Rows from block 2 of the fusion encoder of a small model that answers yes/no questions on an image's attributes, named by matrix and row number. Rows with one number belong to one neuron. Each number is 500 + 40 x the weight over its row's rms, rounded and kept within 0 to 999. All counts start at 0. Numbers have three digits each. After the name is the row's rms in percent of the matrix's.
After each neuron's rows are labels from the 100 texts, of 14848, where the neuron reaches its highest value: "tokens" is the input token at the peak. Only what is clearly more common there than usual is listed. The data: seven-segment displays showing three digits. In brackets: how many of the 100.
# fc1: MLP up (fusion_encoder.blocks.2.mlp.fc1.weight, 384x192), inputs 96-191
# fc2: MLP down (fusion_encoder.blocks.2.mlp.fc2.weight, 192x384, transposed), outputs 96-191

fc1.0 083:477531513488474484527423545544502442454532481590552499574472474472509537463483467482447496523502597485601439480495469470492460457455538465392546473455397500476468544472475486518482444469543483507483487471504517502502465608436512526489481499533426493495410447508451504491462523447539502442
fc2.0 069:504451445525493526492483519485469540476458449474516521432481518543507474525489477588532480392425464473483525502502486468541427530511470552543514547589520522511517452511526504492474504485502542503494467496507452548553480496616482503504478481519461455444561493450497436561523466535385524564
tokens: "decimal point" (100)

fc1.81 114:515554503451500575505522542573496544478481420517559544486470521538457494511549458406469535415468578455515469479570517471563439569507494474490471439500499523504437452534495511532515549497440523491541455479552431482522533550530513543523464537575422505473617506463435509502487522531474480469
fc2.81 108:477509509491545517489580525467476477538491537486447525527565554450499543559517433539539441507562430478442450499535466478518464456526530528520556579482430520518521603442483529475440497475545461491524561493498498493495497388459563489518454487583523488472469483541485506470424479487398613494
tokens: "the digit 6" (99)

fc1.57 110:509527449520508538464508461500525527588514461525594477480513421493456543487530515476509468506541553441546453475516530486477526555526483438466534499511469528506533473490500504574582500511493603432462535570502500525511477447477528475567539500519511509518489547503465488544463565506503464486
fc2.57 111:547518530519504487540416543475473547479543466519444541535544503541523546524500475524503479486524507548482460508445443495490522439514486534495464442512461555580452508516507471435406537500538446507526427527547494496491497528589538465513484535484509457514520478525514461441537410516557530487
tokens: "glare" (100)

fc1.303 090:518468428437533500470462521546514413574513516508478507457499519598521509434471448506537579520427477466464528442450495600497470505502533437479488514545468491501516462547512538542507455498538410563515473456508516520551494481505528444501445535548559487410483514477501455561490459517528490517
fc2.303 098:509557552568534474458512470442544530482508541488476545557443495434506506520503553523485448463553475564500528491562444456541495457508416572500468476512491547535492522491500488452491543470533531565498531555496443406507529522529508531453497494469495544518544485490454538407528541466502529407
tokens: "the digit 2" (100)

fc1.160 090:535442541503458554425513499535495553479534486527526471478506510549450481490471500505503472453532495492512523507472504539523501521446469504520490509480486485464479478484420479447546471464599507503489556427570502470494497523483477489473443471496434472437473537470470546508504536416475429547
fc2.160 089:485549416456550464461528499487511528534517478540504540515523512467486539563510478514460440575470505491548437440514504534481476406476516445562511463549562512566442512519541541536409498493413511500497488540446485498468594515564520491460537515515567518521497486529506495515482434501507536540
tokens: "decimal point" (100)

fc1.222 107:479516432519590518453504570586530426438438493489466554446522499415492496473448454545489466555527461524504493432568475567454455523526521505468540502571590495505440496506562489535522475502465488468476489554493490528487415483520619585485435483507499516432482553521473508526522470548490472503
fc2.222 107:511518498518367546559569508470516521496567547480558548528460507541552515474536473424536511453449507553507472498447475454590479537532558478487471490424458465500530476566515513516453584502556539512474487436511527505579539491495426468455524582545492569537538496501491510524441536439503504478
tokens: "green glow" (53); "the digit 9" (46)

fc1.298 110:517476456483507473516546527508468484563568535498437530520507485405579499480468447438433476496485451451494505451494507496559599561507547480527456430497557508519480446513469428576523504466539484508478508517486504483534485450483547493520498497455518534489475510488510562553545517464452430422
fc2.298 104:495543438470463446496454500495505532497464502484472474439398511529508524497509507505531577485512537527522448523487487527455407417570433540542509454541486463466470522527456499390516442427462519503537513464456462472460509484504488514423493495527478519457469479413458505482525442495567530496
tokens: "the digit 3" (100)

fc1.179 096:496475459534469523489501547557499506420507477510504511469506476477435561460447468458477498517420479486545489395561483464447509541519514450451505515536523553514521456449458510452521480505443487451523504582567429519495524560481441527475404543497473531559510472451574452567514456460430418466
fc2.179 099:531460539447497508503509485509527506548463505431483545543534487558517447531485604508486445420577552543457477478509490449598474488430531506555487497389465506510470524496604494556500573492523531481558519445468530463476501466548510431525515452525477474468531494461453515475439538467531543507
tokens: "red glow" (60); "white glow" (40)

fc1.233 111:483475469504462539478456459486514481507508552563527444489535495504469443479489509466490472468473490517504529516484506460517518479434412584514462413494499488437453407490450542514487488481512447558444531509466617503503473527563452480465472449509475516417503493354457514444545540481456493585
fc2.233 108:518503530540567492489463533567490568533477557467511507552514474411502464465437519403507529560478491455459532573503420526501492397577544535496532510487528489527537590543530512532469448484455511516506526456522534459547524557436533465488428567432560511534492490534526466433517503422539500486
tokens: "dark on pale" (92)

fc1.59 107:471511569465566533460476487593525535593546531445478445496546434480485512479497496506520507524518514535503477464534500460434536520443478564464481511518495463451424523517492432477450488472520491381508490465551513531521452497534373501485553457472471487559516521515533492516530539455506472561
fc2.59 098:479456537538556443537535592476469490508495432483529501495496408536506426430507552519533534526489535482500489475500505510478432534496487513556492571521538444507536490479536485489561552569494509562532492566407603469502484502489558538426457484442566491529456400524542513498452538434527499422
tokens: "amber glow" (99)

fc1.23 102:534552466524468453488502551481497469533531478544528508496549443448515522498461568454470489471558429470455493504505487495435500487562525545458513500503540513493487518499489513467436492436505499496420480604539475593487498500509543491524401512469459539471476438531528548529499485438540410473
fc2.23 097:476481513464468546488484477557502444485467506495471469543441472491531503480542361461415504536457552512551457492532525487593521537466486461458503451471415461579532429554505537459543470521517539516568488460475532461544461500522534438457493548533520466507502583458455462454504513580468560503
tokens: "the digit 3" (98)

fc1.172 094:506415500521516519481458503544436501545547504558430473544444458472513520511505515519448520446503520476605567450502558495554492489530493503521531482545558400546562491526542546482537460540508483514494474548481550524499524531465502510451427513523456476424491503474537565520484530471499448530
fc2.172 102:448525506464474490483527487432521430483468499475517474512415467444549508497481499484476508502507441475453441474454494557539546534549481585383455443549480484469463525507452504474499565422513568447486537526452471479503469501511520511549498519419459546488560531537489538474512433553523521529
tokens: "the digit 3" (100)

fc1.76 121:491501517521487601489532481437439468490431451526463468549511482549560496529533499444472477427513528487458482479446513488547497445573559491480486530467470447486482427484521567479467529441499522489531469509483571486506448543452504499508432543564456462477492432442498525479430465462520504494
fc2.76 116:547587476508544550483471472525506498521461527499491477422448535471485512451531491546528498446485456549559441421580461469488451571435496476491461499468544508415437512578527480510539564497489483494547574469495460485514440343530463545445452494435480460499520519561500518498523506474491516507
tokens: "the digit 6" (100)

fc1.293 111:531525513457523523460487546558447467511395464468532468526512504444448519545521522537470489458472428510462485478509515575516511498446434504488493513514550479482424410545439517495531467587602517508459494484525512502532500551564476541398474452397410574529464470456529487479489515502538473471
fc2.293 122:479510491505497514532472497520487508553514583533460400452533532508523521591418576484501535420499517460496511543442470480539548425519523489479495510510545504513551520509452525547561472500469469516429526500518565518556511496465555467528454471515506475574555538468454503505515541487498521526
tokens: "amber glow" (98)

fc1.142 093:506562516477508538456497506489560423564483526466496553482503476544506485418516480465469469447504522484453551487496446510508492390464542462541474445490418439525483473513533470533601456523448484580462507550607526484508482437495534477397436458482416581475539435471468494481524472559519500446
fc2.142 098:470476492475558533508531514508434509414480495524481486468428514470439454554474476513507518440502511530511402524473549498470498553540450499487525520463539528478524560486474516407426516479466399421508501470455460494527516498473484568551445571536585534426523523496496493512519456473497533526
tokens: "the digit 6" (74); "the digit 4" (13)

fc1.147 091:461471529556454466493513479510550478507479595476500454515500503537537438462491518467511522431437514456486460473543453506490558511471370563547522511519496513457485431513566491454464434515503533534466531503503517513552549492512446517428519486504469492433484485520513484467507541419497494526
fc2.147 084:516539463552586512460468551567451435527485472537405563521539503501415529489504427621454485558532503541482562527515520482512468558529485456455554488471505518516539567509430506586511558452485502476455445503512582503457479474530533501538522534510580504445484510479485487540546463452497488514
tokens: "green glow" (76); "dark on pale" (13); "blue glow" (9)

fc1.356 095:466515473556515482489513478489471435520520505535486543560441548462524564486535461474528531508480511472444541538562466524560447545472481441500501451452471534454522519520458406473503474536506498596484438581550548544512522512548576524486512409521395498460548547479499466538507502578516499466
fc2.356 102:555503507561461409527510493482530591526522497527508442443522498510494470505440450518441502535516449489569466496430464507532509443488513579462484528482544517581512448478566541528503530416517527465548552441473458529477480521481490551432466552498546537506454478468478532448434445484486520576
tokens: "decimal point" (96)

fc1.137 108:472491513540571531499513487523495482502521552483597505517492449543526505441500503456586446488546492540474517543503515499557461535425474505443493490502538530579534415489514472470540490534528569523492527446499463547443503548490541523524541564457457468524486568476551465592544540540496509515
fc2.137 114:447496445468423473509467545565456495473504434482445491519466459535469474527530491521474521557489480461550478582428520528482442541605532474534583469529497464497531482499489496446459489507466520477472529551540504471470425558532476513476460549490505525526541558511416468512453566461604499478
tokens: "the digit 5" (87); "the digit 6" (13)

fc1.145 104:509471509518468467501467538509485435469434469553546442517558507496534457528490467591463529472529482562507509491476531531469501498432487468503492499480493514437514510511481439478468498485494462547454499501496493509528555477470472428452426475510528486473446462356480482468492548485433571474
fc2.145 107:514465537487488455505505505523528475486534539559524447504515505511481502459490472490528489467429569512438449560499499505551520560523580451464513503541461583469491436536554537503481534490489538478489514480557452501508454451547525484508464595468467516540513582578531496522486531506484481431
tokens: "decimal point" (100)

fc1.143 103:526538557516551444557395547472392505504468479489546524556469536534489419530453456448476535539517494521437459481464478470544476529490508421409517561544468499471507365481482540482544519465492500464490506555476443461494507528490460472446519476511513510417459484456461424509547536532451501480
fc2.143 099:475428466503545517485493484472517537545505490598517457395461486532600519508452497491516490486542469499514502565523498543554481529470512443454453507423518473471494525515467560481508478498559418509527462523455515516480462571553552491508514497474444428579505489551553484512481516483521509482
tokens: "the digit 4" (91)

fc1.226 102:466507518517468428515504486505498501553529534494540480502506517441460554527492513505526530436565603575520419487528464454493536544463543483404551457458475530474477439587487498531486544497445552515506519523485465519460481426540529546430467493489480551493550492448481523591484520439430452455
fc2.226 093:527522459476492551503524474482475552532465549507492499411536521468521468476483550483487487502532440431500579566456546462521478454573428470551512558514488471526506467474488492493445486407466430508483427489566544430472483598494501480556494503492519494530517537531461581417493494550513486504
tokens: "glare" (94)

fc1.97 099:520447484489504492525477438518509512547484440537479464491511465544522514473523478477497448491472511425408547494498504534492548450410504478478496469494422511505504561562495474424487499456497413528532484547488507526528469505581516528499482482440485479534550477391415497518509494355594481570
fc2.97 103:551461417431582519529542509498474572499483546456452467517429535481447468545533527410486436530451494527546417556555444510500481469569538482504394436527525522571534528531527506551516490457482416459470541461528510485512496461490543487541526516466438598548471525533490517544502519538472470460
tokens: "amber glow" (98)

fc1.144 098:517506536467516554501491519459466557515557482460418526517542559512581558468452504509484560435477416488537466518544467509526575479481472543455469523553446495479536526514482443466539493447513443487507451520463493438481543558574500557524582478476484524505502515442498503516496455483457471467
fc2.144 102:524530468460544458501538492519483510532478460498456545537587425510439476498495496483511543478546458478494540502422527500501496500486581537492537520464492532567436588485483550512494451551439462497455490497505421544487497471469556487487412446497497485519433501500488479524441489533582468505
tokens: "red glow" (91); "dark on pale" (8)

fc1.367 122:543528519560502513482510544494496524514566551472380500469550436446453547460484453531467420575555508524463521474571459537524531458444489453485503469460510569518453492496494520535573470535565437473537555455537483545477538506515502511531454532511523499485571456499462535500508493435479444528
fc2.367 127:491484510514483562473461474512495477505512460561554531520451474564525451505462534522503559572460534513484551512564437469423502540539551490530482505501527466501533535529465540461425469464515576546517474456463566445469498567533461440427535507506535539448546458470434471501445453500552464508
tokens: "the digit 3" (100)

fc1.100 099:526496472488582557420448487447436465511472472558497559532507545416531548487518467489525505413463542451537511541456479494558563491518509497485530474495504451458458471475572469462446459518468541509516439549418512479479533507514404469431505424525545574418510509487590455457512528451509548531
fc2.100 102:522517478584463422531494511519560463524477456520520493517534453557426488467512513485453580585514473540490537465538469513471466534477447472458514466525536468433495511525463506561582525531516498517527435541550538564467438516510473510533483535474459490533410445478497526544477494493533511438
tokens: "dark on pale" (82); "red glow" (9)

fc1.88 110:527461518489525401509450535463509520468417524518481446540458497506508432513533492433530563440566564561537500503432431476481513511548449412454477452522436608418471408518552537438575462535456537503437426503417508516520461470478562544479458472499462444468490513503563544556526512454504508531
fc2.88 111:519454458541463509489502477483496567474522507498497507452446529438504564530460492449504530542436446451485463492501511536514515494495528484440523542525520371512525524497524540540524467478520522445494532515538488477528527577447566489486491454452542469496461513500538527475481491450518541536
tokens: "the digit 4" (94)

fc1.271 153:527597541585500483448517563497495463557525461455484484489505548501521547444550439452518505461604554572512456519485463517512544557549496458508443539561486525487501474481529496544506480545409503481464483522500526532490451470529505522476443547522502463583512560519516456506493516452429506417
fc2.271 142:490509515424450464546489495475458476493389440516466461498476526503533480536413530431457558518508534531507564555472482508553492509492462506524530477528594537498509458469549482539514523478412494503443466460572564441409464535470572417465559511407472527474511532517478520485450520484558571475
tokens: "green glow" (43); "red glow" (36); "the digit 4" (21)

fc1.37 120:494515474484489470537438504510463420541536532470484517518492452478529488512510510446486419483512521554516451582440539501520456517508504506499504502504526398454518521479443446508577472525489479488544451473516444501463518487600511519429426522515535501573573499456522503460485517440528482512
fc2.37 115:480490512485426509494512534469443548524470502552457493546447519476469524432477472494489509548546505456509446539590533474478607477469459469465481464565490555516465465528567563553519569458475487417479535497526506450537419518480558501523496560490471470512487507490481513506538548462537464430
tokens: "the digit 3" (71); "the digit 0" (29)

fc1.327 098:532494491463513512540462557428514508525518502506468519505493497494449539462558460536462570553479425486444438436453507474452527531486510548517475481569521462526467541454560488489454449525433436577512455492512417504513511505525538479477494414569531494497506515458436469500486524491496461452
fc2.327 107:469505497487490496488495458472486527526494430531540511502512505594559496487503482507517451480534518535548592586568508490563457484485498480509476494425438527553514518547428460463605557497600577433465495460510546474493498473477418490540525536519528464483504486485521524520471483521486532541
tokens: "red glow" (67); "glare" (33)

fc1.99 125:463434476584521507486522514481512514472497483480549523522489496523510543489532484543528462510464450555565458519469466488542490467500427575582512523469421501491505462567508525526461505562490507589542504569441463477482491489492556477498458463466488549455473465385513546492548514489561407549
fc2.99 118:479573539456501530507506524508518488503451428404503526480522491506523529497484515553522526489461528552518468482462516496521518513477500520450484484457507450563588524464535467556488465484384566516545420483509514437492466500521449474486479544538419499484460448518524627513504511497512508463
tokens: "the digit 6" (98)

fc1.85 101:508477485464447508477489519571438457499520487534571475515503525542476609462478415509510534549530514491468496490471413512506408424481406528540518525579546437473489463487528467435504477548423491499474524472501515508506480518523521533482480485473511485521526527430489474562499561515521461400
fc2.85 098:490538489420555488590500443516437508503495528483577492536513463477483425562467517526476496460494512510496460604501529489473551475524528537438456500415500578556495579525492534434538534517480490455530485546485448499527536490493517435496535518493542488520535547487511480506508499548565483489
tokens: "the digit 5" (100)

fc1.355 106:512509455489516520495558487499523486493505436464499519469492511539440531467533519421537476468482563521452522459484449493493497504561514465510487512552409515549518478498503577510446520538445435563450451515528476459497544506463532568549507491537525564478424486459481516499429541544516515478
fc2.355 111:561570485496493510542485477431518529463492472497525479579516521507491527513522487547492515479505513422465465482516561458487526442417461597442446484451534549489465514513503537470499498449443516529569505429501506537584420482446597486510525470421506489454515447553560551494585437552570537440
tokens: "the digit 6" (100)

fc1.322 092:487474491602555483477539479479398499498517469467522466426463526515445503550472490553454536507527488496469498561513493506552536526407538465444513480493527472459511558493507442511507544421453506573534463550512482520481493510498559570433460513460510503449501564545545594513542560477509488539
fc2.322 098:573490540391478561458501482568574534563482546558526482490548425501542561521534494466601529504479534518554453490440491501454447509517527404594453450513480432494517411527506536483505495542484536452430507488509456480534484515423432474542530485516458480484471482497479442526478482497471524433
tokens: "the digit 7" (100)

fc1.12 108:474456482543480516486543465485469501484522471583527457480497502497503543486506500507523537528529560483453483428487523466573493604475537547504522473446445467560498454545513500534572471504438427492467421497479493510539543506574458498462464462477558592518426493404516512474515496531459488551
fc2.12 090:496494486558463469503511529550576495533436506499491553475469499502519475466445596480554502499536456535453503537554550477544464412531523517452438489489605539506565548466489496425457529474466470605590499480500512455507391550465500494466466507509497469430450439487502457493491473474483506475
tokens: "amber glow" (72); "dark on pale" (10); "blue glow" (9)

fc1.230 079:524502473573488470463510539522516553517431451478573556473496528448525550529534512502526453477533512422525576515507507499446558435474523526510451616511515457519441462529605465469459585471484503538481466459480580461517504513500525415536527498477469559452412497471516514532514520492524499474
fc2.230 078:488497470477542434502530453528486418488597546540480465537485554483500514457501483560449538515513504551459503533461441552519499533520448537525580429527521516436551502473461531542521458501484519478468510468488500448476501501495436543518450490435485501470446523573497492443487470492515505523
tokens: "the digit 7" (66); "the digit 4" (34)

fc1.224 091:524488516536508463503464485517502488491506540517524395535491534461531505481551490514502585484485470559476525473467498502461479541414446473476438432490474511458485440478521450493491558514500487500473547496460484455492519483470457465359465455500496597465589475561395498513565444465475514462
fc2.224 105:518511508497481491451479510529470468522543473511485500375408503544456478474411524499498448517471515468555512592461505490476482458523500513547487542518553536527580516518528505411526480577494523486580493515550469517470491514528526423537489547420532416538416451427505492501373523516488575568
tokens: "white glow" (52); "blue glow" (27); "red glow" (21)

fc1.362 092:551500510483531518529527518460501524543494519464601514495492477586495515401474488518465504469448520546477522451536473532497468511544401539489532524496414525574509449419475498459492515457506491508419526519454412483524512513443447574473492538457521498506514516504561472494563544453482448535
fc2.362 084:451514476477468457484428481511516509506461501536455476472453522471481501541529496440480515511485523474505478560485525460519474446484486478468514453552516438493526472600458537464547514504515500447492487542536568511580533565538513413563504471542563553487511455461485477432505498439513464493
tokens: "red glow" (68); "amber glow" (22)

fc1.42 100:529465550520500551494503468484560513545549443478516473537509505495497497612443528552464542470481526545596527548572495511540495574471510496441531486459432478448507509481474501455562552543420539445468473476520481485503560513550499511508595518598441440489521570521496425532453463499519504478
fc2.42 111:483511566530453537485580510478496489496412460456489571473529464482510426480479513502526545529596455483483559428459533529545532536501547528509485489537532490503559457517529542504441491443559441539507540502489482529433456456473478499469477427418474504505485414414522556489506485514474586522
tokens: "the digit 7" (100)

fc1.71 093:450444546458511429490470531504486491489505467543498492506469530496461562470463495507411524515508529496503507487557503482556462472517528532448524388464469446491470457565495518528530490436515550447564483471489497570519522488491472469547515456475379445460463542439490568463482456525479414515
fc2.71 094:553442466486562533514595444482440480555496513434508478504505447495594471475532509471511479449458518534531432420439517534471491532437494541501482570521509514521523479370460464514480497500512474496438477505462567516544474461487540533491445534465566485469476510499485455517475579511519561423
tokens: "green glow" (100)

fc1.95 080:517511495496538505526540575558486416478523472510484530508550491515432543472481456470479484565508513559489482564588448475477458502524544482508495522556449487523444563520471493433453438501512540417504515472495443574543495565481498513473536484450557501490493513548522472568459546501414557407
fc2.95 081:454489525492470508459485467484506485517498487512539459520499453478535495518446475468553503472481473461471487461405561518426590451487460487531549531461617538545452484499517494529522564465447453527506536507556490424452478502512559456492416484502487477478530414506531435413487523504609436555
tokens: "green glow" (95)

fc1.215 089:489493475530549610540498506499404469483440508527519491543480493458461525499475451579552455448437517550495461478510475440470524499563474459456536539503511457501530417554547473529528526529496448514511464479560489420489489470531464545465487447480492502458472575425434489489511459415525443408
fc2.215 092:572538509470472471461548516484484469561531464441466464423564543446443550510508505482448544556514423442494617496509463492500457485528441445518506497470508512479468554437499495525489430528535491482507476516436476522495467511506523471525502584574503417535476451546554577465476541553506560514
tokens: "amber glow" (52); "decimal point" (28); "the digit 2" (16)

fc1.249 114:549447426471589463485457517468459528501473450554530508531499421487510486472523477539500450518475501472530476483575425583533512509478486574438543463514588487519502531531510516424536517512505488499467418532535517449545453487485504569415443509437498472465495485483538474479542518516536440553
fc2.249 122:464519497489442513512530522529453549559437571506452448492472551431496489440453504477483524481553486501463605518513520477469518454425504496514568515524487486528563450499531476575507473504415571523536586502445514471480513532505510428566496498454457531493512521503485569449508487511512571422
tokens: "green glow" (69); "dark on pale" (30)

fc1.73 076:512521477499529508422494507529498514449471477429511481557511522490485570510517532506523518474389567494546512491554470529469427527544484560481521504538503473524484592520522479547438511526543435492485377473499484550529458544478514521458536474580564586537536523477542479492487618540497483502
fc2.73 079:466472440460425541524516486485540449555524423524501527500575481494471464507469417498468514519514487554485504523476521481509547506430563467504489533448537414466533455483473490468528433466447513516474511508473525529472477515506487499495523537398393443413439463513470498491497452500516491465
tokens: "red glow" (100)

fc1.371 108:523480478473536478487452480501494493464434498450500457475482509524440629499585430520456476492436475555465520504467478552444503512479473531508548579475451469454515546475477422458503509515485599497492490511532468490547543473522459504488493430572483498496468488416491476538543488499543452433
fc2.371 125:475469521457487469536460447502513607495543557456452475543526537541517480457530515456517493529509471483498538450456570509500519465415573506503480581513528542541470441518569531567496455429483507488504469458454522518544511495476531527538479452567476487473496528497520510486494508612449453491
tokens: "decimal point" (93)

fc1.325 098:618544524466510459454469534523458469464529540519543495511550448502485518573487573560519571471522500509510474476535434470467588539526480506475508507507447512461459457536522457474541532523496514438449516529503473553486497430514492425523443502501477450511535477535535472526458536482493537520
fc2.325 108:533419478525486442469550509503558468499536371471516510484587504578516492507553503516435472492480535503471550546479553496501445528453521475553544486465400506544470532425543614483469538544530430492517502536471578576508456412552463494418560484487467521449558535485432512534469565522494516599
tokens: "the digit 7" (83)

fc1.104 126:563529473482562473507589516492482497549547507499527478493498455475556535459430456506459491439455489467517512447523544508464577479484484520514395492507460483554497586496439390508471529395519439472497488570492480505571494507467485492527522411489485577492519502516473491516537558492521384451
fc2.104 139:463498448452484481554509550498545556563507524487436496547444489510506545471528453472508449478437486478536478568504526526474531536554513508455510522476504473537537398488488540435559436478517576435432481462532481435501471579547529552505436555542575436483505490438491516475479430505571478384
tokens: "the digit 3" (100)

fc1.277 098:505524441528486490522555560438432481446468508501534510488533471460518472513470442521431463446554447501527467471513481511512466502528539484439499457489558533414498473519487515478424480544469516527560506463495454560521467529520561548479473521485560518545560638489481560487552510539527480495
fc2.277 103:405469497588483466490482488514529478514541516494493519523472503473505518499507501468531530474572506420487511528510516532483468462543515531504529499471506473562466447509540537434573538481490471482475474535483461516524534429507506483544489536525419479474516414458503467488466508516526528564
tokens: "the digit 5" (95)

fc1.66 111:515577517486523485541439443532473467538434540414440466463474532535539523424469518443513448504482536485461487509443520526496480496492511526531491461526471471475541469513477499488585486534534464492450552548573531498492517493531487501476412423516541494429535505393512492444487614533529469487
fc2.66 118:475522528517478405478535522523479510510459453565580508544484448520458501538548467520489532495482487510450512481571522502502542497457483484497453466517521456491496538540515489459502492466575471529569480465427484506463440439493574484559487532514479542460428413568548476484530414504466483476
tokens: "the digit 2" (94)

fc1.133 138:501476617497487507456474498509489471573499441492569472521545529550543534495579480471518522495495523429516566511498444534457462513569502468484545483474489475502543583470473513504536502489565486501445519468484447505483506554513470504423625493526484525465474547472569508585446536428598527499
fc2.133 145:537486602578467414484485527474511408490555509523481482536510507493503498438495444499528553475643468511506432451497420462493469617550503508491489498477503514464484534544451492518429598507541523518488501443464459481445484469491493528456536503490495498514527486492481486550514493523499623485
tokens: "the digit 4" (100)

fc1.281 133:497506485508459493454502524534504430474467562485482482484517622492512550477515484535517517435502459492449521426486538500488465516467448489468490474606510549478521592555476444436451516544417458531427523578529574464547554551457475562447422495483501490440464459451533529451451523412473478476
fc2.281 116:485437444535534468516490481512436494509453445558508469510547470503548478570530504480469450485506530576508494520501466441520502447524476498518404433507494587533423522490476463546517507474549514496534527482649460453490481503480471420531489498479451544537549511506461504530479450542519498453
tokens: "white glow" (54); "dark on pale" (33)

fc1.119 086:528434519516555526378496499523456480473478556528448582485502515468497574544462484545470475496528430499489490486486470464545469490486537526498499523447522533512613473481508452472469484517561493445499523545503548496467562529474451548457478486539462452532537513478555462468507506464457466539
fc2.119 087:447524490508395457515514506446575508558541514477490489471551510469486450453491463492539530478481554466499487493495538578443519546483452460473502487546474486516409504500476559522483495489454503558478491452495456522564452519478536432526561514545468517467526508559494493486520504489483517461
tokens: "green glow" (32); "red glow" (30); "blue glow" (27); "dark on pale" (9)

fc1.345 109:492422483536494531486447480474492507490486426562525489551513469521462461513468482501515566453496490429527516445473545455471563413464505528416515486524489476443487488546492434536509512506475508544510421494445543559444447512516549500368516510538551494537570532424528504492550437434529545557
fc2.345 100:575513483479529503452506499494550596493442531492471533494500492486515463503525530450524487545543488544528508585510568560517548496501467492557473469448516574457496493535502491480526555527488435460476504548495510488541501506515524510558459445413476490511399453442533476582507547516449490490
tokens: "decimal point" (86); "dark on pale" (12)

fc1.65 125:531532437493565472527525529487463477488551438509591491469552474544475541522464560460487528481526435416508531441508435501439469467501482514483521504498520504525473547437495452488457480437473493472574428542487550475559497517532455480513531501470405496432571443570430502542520452500507451473
fc2.65 122:458494482601546515490471473543524509472497544419515470525527528502462553519551484522522507487470562487501473523459481509484482425470586454449474440529536498501523488423460438536553439455485525512490501509483489454497527530500438520505506438563525442554556500386543451525485443465436446528
tokens: "the digit 3" (52); "glare" (48)

fc1.117 125:394497551407508458521495476526525522471468472514488497508506416475552460450499580534476487553492511481470484530504550498486455470441485508496569540569578434483513516491482468517537555472514498520456553523514487548529503466524514480512475493472408507503537492420502533506516535502556518469
fc2.117 118:495584502478456481513468469482474512493401539544511444518470439450527515518549537476462538434479438499490562516556572432575538458537510473514506468534500524498443529551498561513541512514501533550526480562501537543484529457489579462487514554447502473470479545572558517492486548549433506484
tokens: "the digit 2" (100)

fc1.148 095:464429442562461526475433558539447486566507585469516546563486486542512533456487546534506453541514498525508491547494478517470515437454483444519498492498480416479527490436474481437482530558478559533497485477509467492507478502525537485424497465483464469501493451435554495547484551468554479503
fc2.148 088:557498493410489493491539498468519477438420517509499462473523538454480464463502466471422565494471534475448507534493545534472547510530470488534542496445510559541473499535457497500468501419498483526489554509500568523488476513484489442501529572549514526520535480514478465538504488551568446473
tokens: "the digit 5" (99)

fc1.206 118:434506525542461512574485526535431557530442506494511475516510459530495479483554501533508576461511532540605511450516512478488528494510464410448602556509519509485461482509478542472558498467454568423492412465505510534495468533464492479461485542482549491455457482511538563521500465462422489449
fc2.206 117:558411414559557453488432404478642507420522495474455531475451554474507555526505514427490535539523483526552472439543435436529527446458541489463438476519490516511499481549508488512435506470464514521494543508435476450441542456471536583579511466477489491539497494521486435554531530530494538495
tokens: "the digit 4" (100)

fc1.7 085:429521453571536430466499487517491457508457423490443469471521450514537439513465486500487514465514499442492466473527511507517466433460465564502491507499464513450501481476534430406427458505534499508538487435475501518580561570499458519502443492532512576443542504544556445515469522470437450441
fc2.7 087:525508553433416545540545529490534465500479550457480549480543553523501480490516548450505476419475531508458533532450485522485494529483527453547520483516592498559513497451528482513519464500506484481519527509562487480468417502488503406507512445427475513541521509469397467372435519497537508525
tokens: "the digit 2" (90)

fc1.282 081:537432582477540483554487421562491444508527488571537477414465510518551478555475491487477486484561506452533460418523453539512505499485441445557469476504481469484527466496566459503499565436521546451529456508461486509529462533500524557473494553452508469433526483480530521521536487507519400536
fc2.282 079:547570504546523536526518528443483537515505485455421599559588498481458513526537545539491485444495505554479463479480499514461451540510511493470571515481487498474391457452499490545436507480465546515525508500523528523461443475529460478476518519522473490562524566577510452477437480508492529441
tokens: "decimal point" (100)